A small CTC audio transcriber, trained from scratch: trained on single English nouns, adjectives and verbs, spoken by a formant synthesiser in many voices.
Rows from block 8 of a small CTC audio transcriber, named by matrix and row number. Rows with one number belong to one neuron. Each number is 128 + 24 x the weight over its row's rms, rounded and kept within 0 to 255. All counts start at 0. Numbers have three digits each.
After each neuron's rows are labels from the 100 clips, of 14848, where the neuron reaches its highest value: "top examples" is what is common among them. Only what is clearly more common there than usual is listed. The data: single English nouns, adjectives and verbs, spoken by a formant synthesiser in many voices.
# fc1: MLP up (model.blocks.8.mlp.fc1.weight, 512x128), inputs 0-63
# fc2: MLP down (model.blocks.8.mlp.fc2.weight, 128x512, transposed), outputs 0-63

fc1.209:097141093125099119098178109158141079118134095125120124112146126121095117124099134072145134093126115101138133181117125152120160094101152122156110163163122137142114169147121172126162096133099146
fc2.209:161103110126154127109115175155155090101133138114182106107123100158086139137161106125144130115123144100150124080111109123131136113140123136147144132054101121127130140137127079138072127182139133
top examples: /g/; /d/; /ɔ/; word: dog

fc1.129:096132140135090105095130116108158080148127166116104100059126157107131139137159118094169120115122150152105150113135131111154114132094129156132129124202130126127142139081109145155167100116111164
fc2.129:100139114137145148130150156119141107145105114117079137132083162153120136116098150094169119117111185129127136153129074137090149120101129136144088142125089119162163159155143139110125105123105155
top examples: /t/; /tʃ/; /w/; word: watched

fc1.409:147132141109109128089125155149139146130100118128126188158117120117117148144168094131148118106108142134111133131104117120144189107169191099091086130145164119147089119095125116135157133118109104
fc2.409:115167101111100163114180144151131128192124102107128176117115130151099166141123114077132158134134097144147160132115117144117110094109173117117087131138144102123104106129095089154148149121137147
top examples: /m/; /ɑ/; /ɹ/; /f/

fc1.237:108127137077104128124131095112134122106107134104058146124150070132150122147103128145129147132146137122083125125141123109137155125151155136110131166164123128132110140086136158088166126150176148
fc2.237:124151093136148102143105114118104158163159132110116110164124091133115089152141159109123113117166166092137139147184135148082152141113083115127171140149154159064112121132143089148130132162145107
top examples: /t/; /ɔ/; word: doctor; word: bought

fc1.144:094127098126128155124135116175131145147088136128143149147105103142136142095155102114122116172108191092117127092124147148143128154115156147100119167148135121115100117133125142095135133109116126
fc2.144:178113158120085139123119152166141168127113142130127145134106155152152162119110132092131117143145127118126155116164143126129105127149179140126108089130117132134066105107104125113138166119125100
top examples: /aɪ/; /ʃ/; word: shiny; word: market

fc1.117:151169120107134123100131136121129170156144124100143145173118128134133124127133122138126133138173127187109119115128131084136123123176117147131111105148097128130117057182154165127128130169144116
fc2.117:146109135095118132159102101093137132116084173151134139114176135146191133129091137140125151081131147103108088106117145111118141110141123157111110124177101109149141105128157169120099157098177104
top examples: /t/; /s/; /eɪ/; /d/

fc1.214:150116143141114106153138097189167129109096131099086164131141124119133105094127168161127111116157077131128103155112150158089119142135122104159068108138162132151132148101143144122156118115101092
fc2.214:121107066136167106117107159121119144126148138133126106103163105161095099143104099153112130122139079131154121107128129143106117110133125157171149133126145142108146162141119102106133112132119133
top examples: /g/; /ɝ/; /l/; word: girl

fc1.202:110118113147135111055119129106158136075152106159127126099130148162140134109108114121201100137132094113118129142169118125133165135149153128178182135125119172103137207124116140127120128132120120
fc2.202:141147072160159116133127083139141129145108150162140118143138112126095141127118129100124139129134159097131142117162067138140070139113161175147147140104115147129136110132164120141142120134106147
top examples: /h/; /s/; word: horse; word: holds

fc1.482:123131127138135112127110139159128125102151099111098119176104155142124121125144110146135097103141130131134110113133126123115119133154124162118116150119078164095132096195151151103162100113150183
fc2.482:126128170179087141089112094124138129113138144132142119112129135113091126076098143117118115151125106111126140146116151120101146071134114136099137133136144089136167136150134134177121119096148106
top examples: /s/; /w/; word: black; word: wants

fc1.511:129102071093132138108137123125118110102127113135133096145095096138171151101132127128144122102146088117114072168100110109125153107117110102120084155122118120143113109123152137123125103123151110
fc2.511:122107142111140085159132082118148107139129106136101132141134123108093117118093149156128077098156128152090086087094116134136121139138133152109111123123125179128150137146136143130163142120132122
top examples: /h/; /oʊ/; /z/; /aʊ/

fc1.167:110102093126117123112114128145135144089130078114112172148119149091154095157132101124156070154128146125071137073134101112120155111131092105094162128154139128127093123146140118137130122122101119
fc2.167:149117118128129089126127170119093140137124089117138141131148124099167110114180119138134115147108140138105083110125141100086119130135107132130147183106125088145121145180101141126176140094103118
top examples: /ɑ/; /k/; word: clock; word: doctor

fc1.361:102122123094113139135154112160083116157110089107133151111099146128101104101157143139162128127098180124122115144160119136078111095113131133110179150079107152134195129106142104103120082166169099
fc2.361:126108123109144123145114160137121141129126077139149150088185140089103069139129126117097086166089120142102143126123169128099147129135137138120145170126093120128116110120163125099097135124100088
top examples: /f/; /n/; /d/; /ɛ/

fc1.35:120145078137097135139138124120125160100151104110142132114189133131167123105156093114123126151098125082175132133115131116114125141155108068081128129140139072074130185119131137115186139140172113
fc2.35:137118132142119075151113155102127135121091126128155068091105121100111122143110124158116105164158159139107125124143132132172177129128136087101177161100150137144121173107117135119134119156137147
top examples: /ɝ/; /d/; /ɑ/; /k/

fc1.501:172139077104130144181149130158108151149085110082147131165166106178146126142117118141174099120105154122084087145148089119117126155110093141124140148171120160111106109124112153123163140117112168
fc2.501:146136139138132122120102113090122069139122126112157100126103150152140114157146178126114132124142099133124132131115142120155146092183131129150132142104150138168106125173097069136152113163178134
top examples: /g/; /ə/; word: garden; word: ball

fc1.239:129104099149157084122112086131123153090147083133125125131143102134126095064143138165142149097094136127133107122094124127116119097121100120171164132126141139090148099168111147167126132183132135
fc2.239:148125144135108151168152148148109111126125067134100103138123141121110119141093102089133136075133115124157143091107123125103074131102135121102145083099143148119127129160132134147086109125158109
top examples: /ɪ/; /tʃ/; word: picture; word: ring

fc1.278:120133095139135093102144097132122115143121147141123111146122110151141107115164150141117104121112144142106128143128143147106121082095158108149116146098176070095131151122139198147107180127152123
fc2.278:130124142123127094150130135112154154113101164136122095108130082135146121163113087167151136122105115086107118171089153120145161140119143143138142082136136118143157127122066153173109124150149109
top examples: /h/; /z/; /oʊ/; /d/

fc1.27:132156158096073114112133159133123105142138113126132107058125106104147186130141125108159102075117165134130131128124105125145094104109173098125131107091143109093148111103160130136129151154127098
fc2.27:120129068120134132134148146152128125137170146117157136139133131154076143114116086137138111175157114094135129148159144152094119136092132110134170133144132123163088135132149101093111129129116168
top examples: /f/; /ɛ/; word: friend; word: likes

fc1.177:122155142138099104111161131143135137111108116071117119115164084109095090164146154110098140102152156156095136151117145146136157165092163140109155130172163101093113149130195131147143096108138121
fc2.177:139146123122196177114125180122105175144154124114078106097152108147106138172080098122143174120123126126187164146101091117101159100141129136123143113083111154142101177126133134106083162133106142
top examples: /m/; /p/; /l/; /æ/

fc1.285:110176114105092125146158172146106129123118122158087166117117104135120153158160146167118124102099113146137110150133142129099107088105149145135145143132093142155166153094135126106119125144157122
fc2.285:147106138130163126100150108104129112081118147092127143136122127137133095145111126128133124165102149114164159115165143132088113162157113109181145162102121120135090141107132102085141122119121129
top examples: /t/; /b/; /ɔ/; word: bought

fc1.441:149172129122192099116134120103093148115150133152159168158112163149169110112099108135116113125113102112148103121152133126177139136123074099116136114132156102152161158105148147097108129072172154
fc2.441:101136136125101124141103113143118150119138177164097131113137185115134130072117113137090145144128115140148144161175125167156071112099106132097136140136121106079131137149124117131127105121157129
top examples: /ɑ/; /oʊ/; /b/; /ɹ/

fc1.455:102173107137102086124140089108091109147141104141086142156118105122138110137154093134106119128098119069095148115087176125112117118117151139170087160148113153147126095130135104144110124105144120
fc2.455:096141125081086152130125135101136139141136098156145111115108095112111108116136159162114123139114108164133147146097106141109135141131145094113108142126123144208140099130110155118160118152135138
top examples: /h/; /æ/; word: heavy; word: hat

fc1.367:127141121087139131090137121075084092137160147109132169178106113140111093131123108144150143094125121107123163152124114137095113110130154088146149160116158125161090166135134123102118154133173164
fc2.367:107172146148117140132122128117165126102152112150121149174144127156123131126096109118093162098107146176166144092168119114101180123096120110127159130144143128138125069121180126107145133104131113
top examples: /m/; /ɔ/; word: small; word: robot

fc1.87:141141094091132138081151124139147105113129139099114137148137170161121149101146128116135117095104140120124152153138109089108175129080154120090089150109117111135139146131107149068118119144160123
fc2.87:179178140099119120149121131147141130134107111108127164092095162165104127164137140149126083143132092123136130103103128152130163103111168164082118111105108115145110157149101124087084138125161119
top examples: /m/; /ɑ/; /f/; /ɝ/

fc1.261:094149126139143131138141133147108149122136089112133165156115096095145134181146128108119079076095182147131138086099129120132115088093133149145131141145143139099075124116112122137133129141165156
fc2.261:172136149119074150094119134131149130124081116122106128085116130139116162164130166072154121118133114108129155147077139156129124099098121127116096113139148148133141135089153104152138171143066134
top examples: /ɑ/; /d/; /ɝ/; /k/

fc1.453:141094093119124145115143123151180126111167101148079123127110122125124113100135129102152093118123088114149131140118148154090118134121131088146131116083129118133067126129132114138143112107127114
fc2.453:107104133134130093150086125156156147141119105106150124165153142165114120129112147132148143158095141176114115127158130115139155142129142173119134159124097166152139142140113120087134105115170132
top examples: /s/; /l/; /eɪ/; /ɝ/

fc1.155:138139139110088114116101071129112167095132107138126117140106164156123134169170151138097149150126111109146080182138137166108132169139150110114072132128139130120149146131137149136137146110133144
fc2.155:107105126110126127140165167126099087145114149146125120127104099099095128163112105125129110114100139117114149180124108099092103128094140158128135145092064087149114144126131092075155125150105122
top examples: /l/; /ə/; /æ/; /p/

fc1.357:139119132119095140145149154159134127113095126120121158117112108160128157102178113123154090125149124106119110137121121125130171121138150112125067136146137129108108123131058138105140114106090138
fc2.357:130138073131128112133154106196114143145099112123121135116123131111093130145115143099130124139181114130150131084128145108138121077112161138089134123163154090170111153138109119134138138086123151
top examples: /m/; /ɑ/; word: market; word: farmer

fc1.254:135138105128116169114090139090115114098129100149149135103136146152122197126105118110173107098171136143122149172129067115145148128108175119102161152101139176151148099162155120132136108131164127
fc2.254:131147100153115081114124139149123134119114133115100116126105131152159176101094126093135118112166124086124135143112144119168094127080120149135063160165097094129130108089103120135130134131164114
top examples: /ɑ/; /b/; /k/; /s/

fc1.502:102125145149091134091146142150101167135171101142126163133076149146169155132133051105118159153130112123120123131165140166162157180131125121154175146122119103113147115093119159148121140106147105
fc2.502:125131183147112161155138133132124122107119099131112145109093139108151183103111090080134137145113116124129092092092181151099149119174105143117125136129167135178110140124154101092073136111121172
top examples: /g/; /ʊ/; /d/; word: good

fc1.349:150123134140114143114157107137145144111121112176183133164133116107117106120126181104133069147137135144139148168159125133168126152094144095145071108146179104132094128162153087126119124095122113
fc2.349:100118160107148119123108133118154121140107084151127134129166155126138134160113154121123164096123146116129113180140115144143107142141143148100111132187106080107133166141126130127120126104089103
top examples: /ɪ/; /tʃ/; /p/; /ɝ/

fc1.414:131116136115118085141148129141138152079134132138094130135142147099154145124108116096131117121139141120091126116120120138065102140176152096102111148158083157124129091126113174110112120088159130
fc2.414:173166113155136111127107160133121142102129114153139128170128125166137087142111118099118153148132161091109135125097120152149128141121132121104117110095141113126064130161123115093077128116110101
top examples: /aɪ/; /ʃ/; /i/; /n/

fc1.489:159180110124161105135130189157109101136142151129105138122139137126130164091102118115145165130123142100091128085139081106102087166098162116129120127130109118112141106104127082124205118138151149
fc2.489:138140087175149092108119123143095132159114117127091108097127153127100149115120116129143123134115106158118146074148107127147133119140129153120111135115148100143129138121113133121142152134135118
top examples: /l/; /u/; word: blue; word: yellow

fc1.351:160136107146134114085131116161097158100167071117128132144119146151141132140106087110159132123105092142151126137153122127113094140187124139118104157099103162147119099143144180151133135171152176
fc2.351:142122171118180152121122132157151156120072145132105135126132085184117127102135161175115142130143124137127142146119119108145148139144163145112172134138107141103130087100118076117142129132137102
top examples: /s/; /h/; word: horse; word: house

fc1.234:116097140126142112130143088086162107119087131141131193100169143149153160136179093102088155126131125118115067074156122119150198126146122133106124108105122128108121102115152142129115120102106123
fc2.234:121113132127111124120085126155133132100139105127155097120131091125106119169091136139109109163135146141133108166168120134152108103137084114121117120142142112168159122114138116139104132160114153
top examples: /t/; /w/; /s/; /aɪ/

fc1.125:126155091078135119136109125161112105087115125107139129103131138077150140139145091163130148109111109159083164107116131102160078142154151129114115092143161120078128121117128126139163076131138121
fc2.125:148111122126159109148164138143135125132118117132139093143112125132157102091130121125128139149137146089129127111064102135117110088129147133106106124150091125149136135126164194101132103113114147
top examples: /t/; /ʊ/; /ʃ/; word: pushed

fc1.419:094107164144135109158157118133146140125097085121136150097152088115109130117135076114167145101087125131166157149099137157114134104129155143086130096180157127148140126188140113152173125092133136
fc2.419:146166120133130175115129163162073152145143195109122124130158096088170166138156106105125145162170111122144119111107086159115103117121142107138160128138107134132109148107119120126050142114166091
top examples: /m/; /ə/; word: quiet; word: mouse

fc1.78:106109124139137117128100119141146079124140109109096127163148158144128146084110123160153105102144118135153116109142132132109156103132153098115110122140072136121164140129188145205093162118086137
fc2.78:121140119184138123095111152102107106089094106103177161149101113180145101172131129115162113081154136116134117098135098142120118153142147171116120072088114147113123131121117133168089148134153112
top examples: /s/; /eɪ/; /tʃ/; word: beach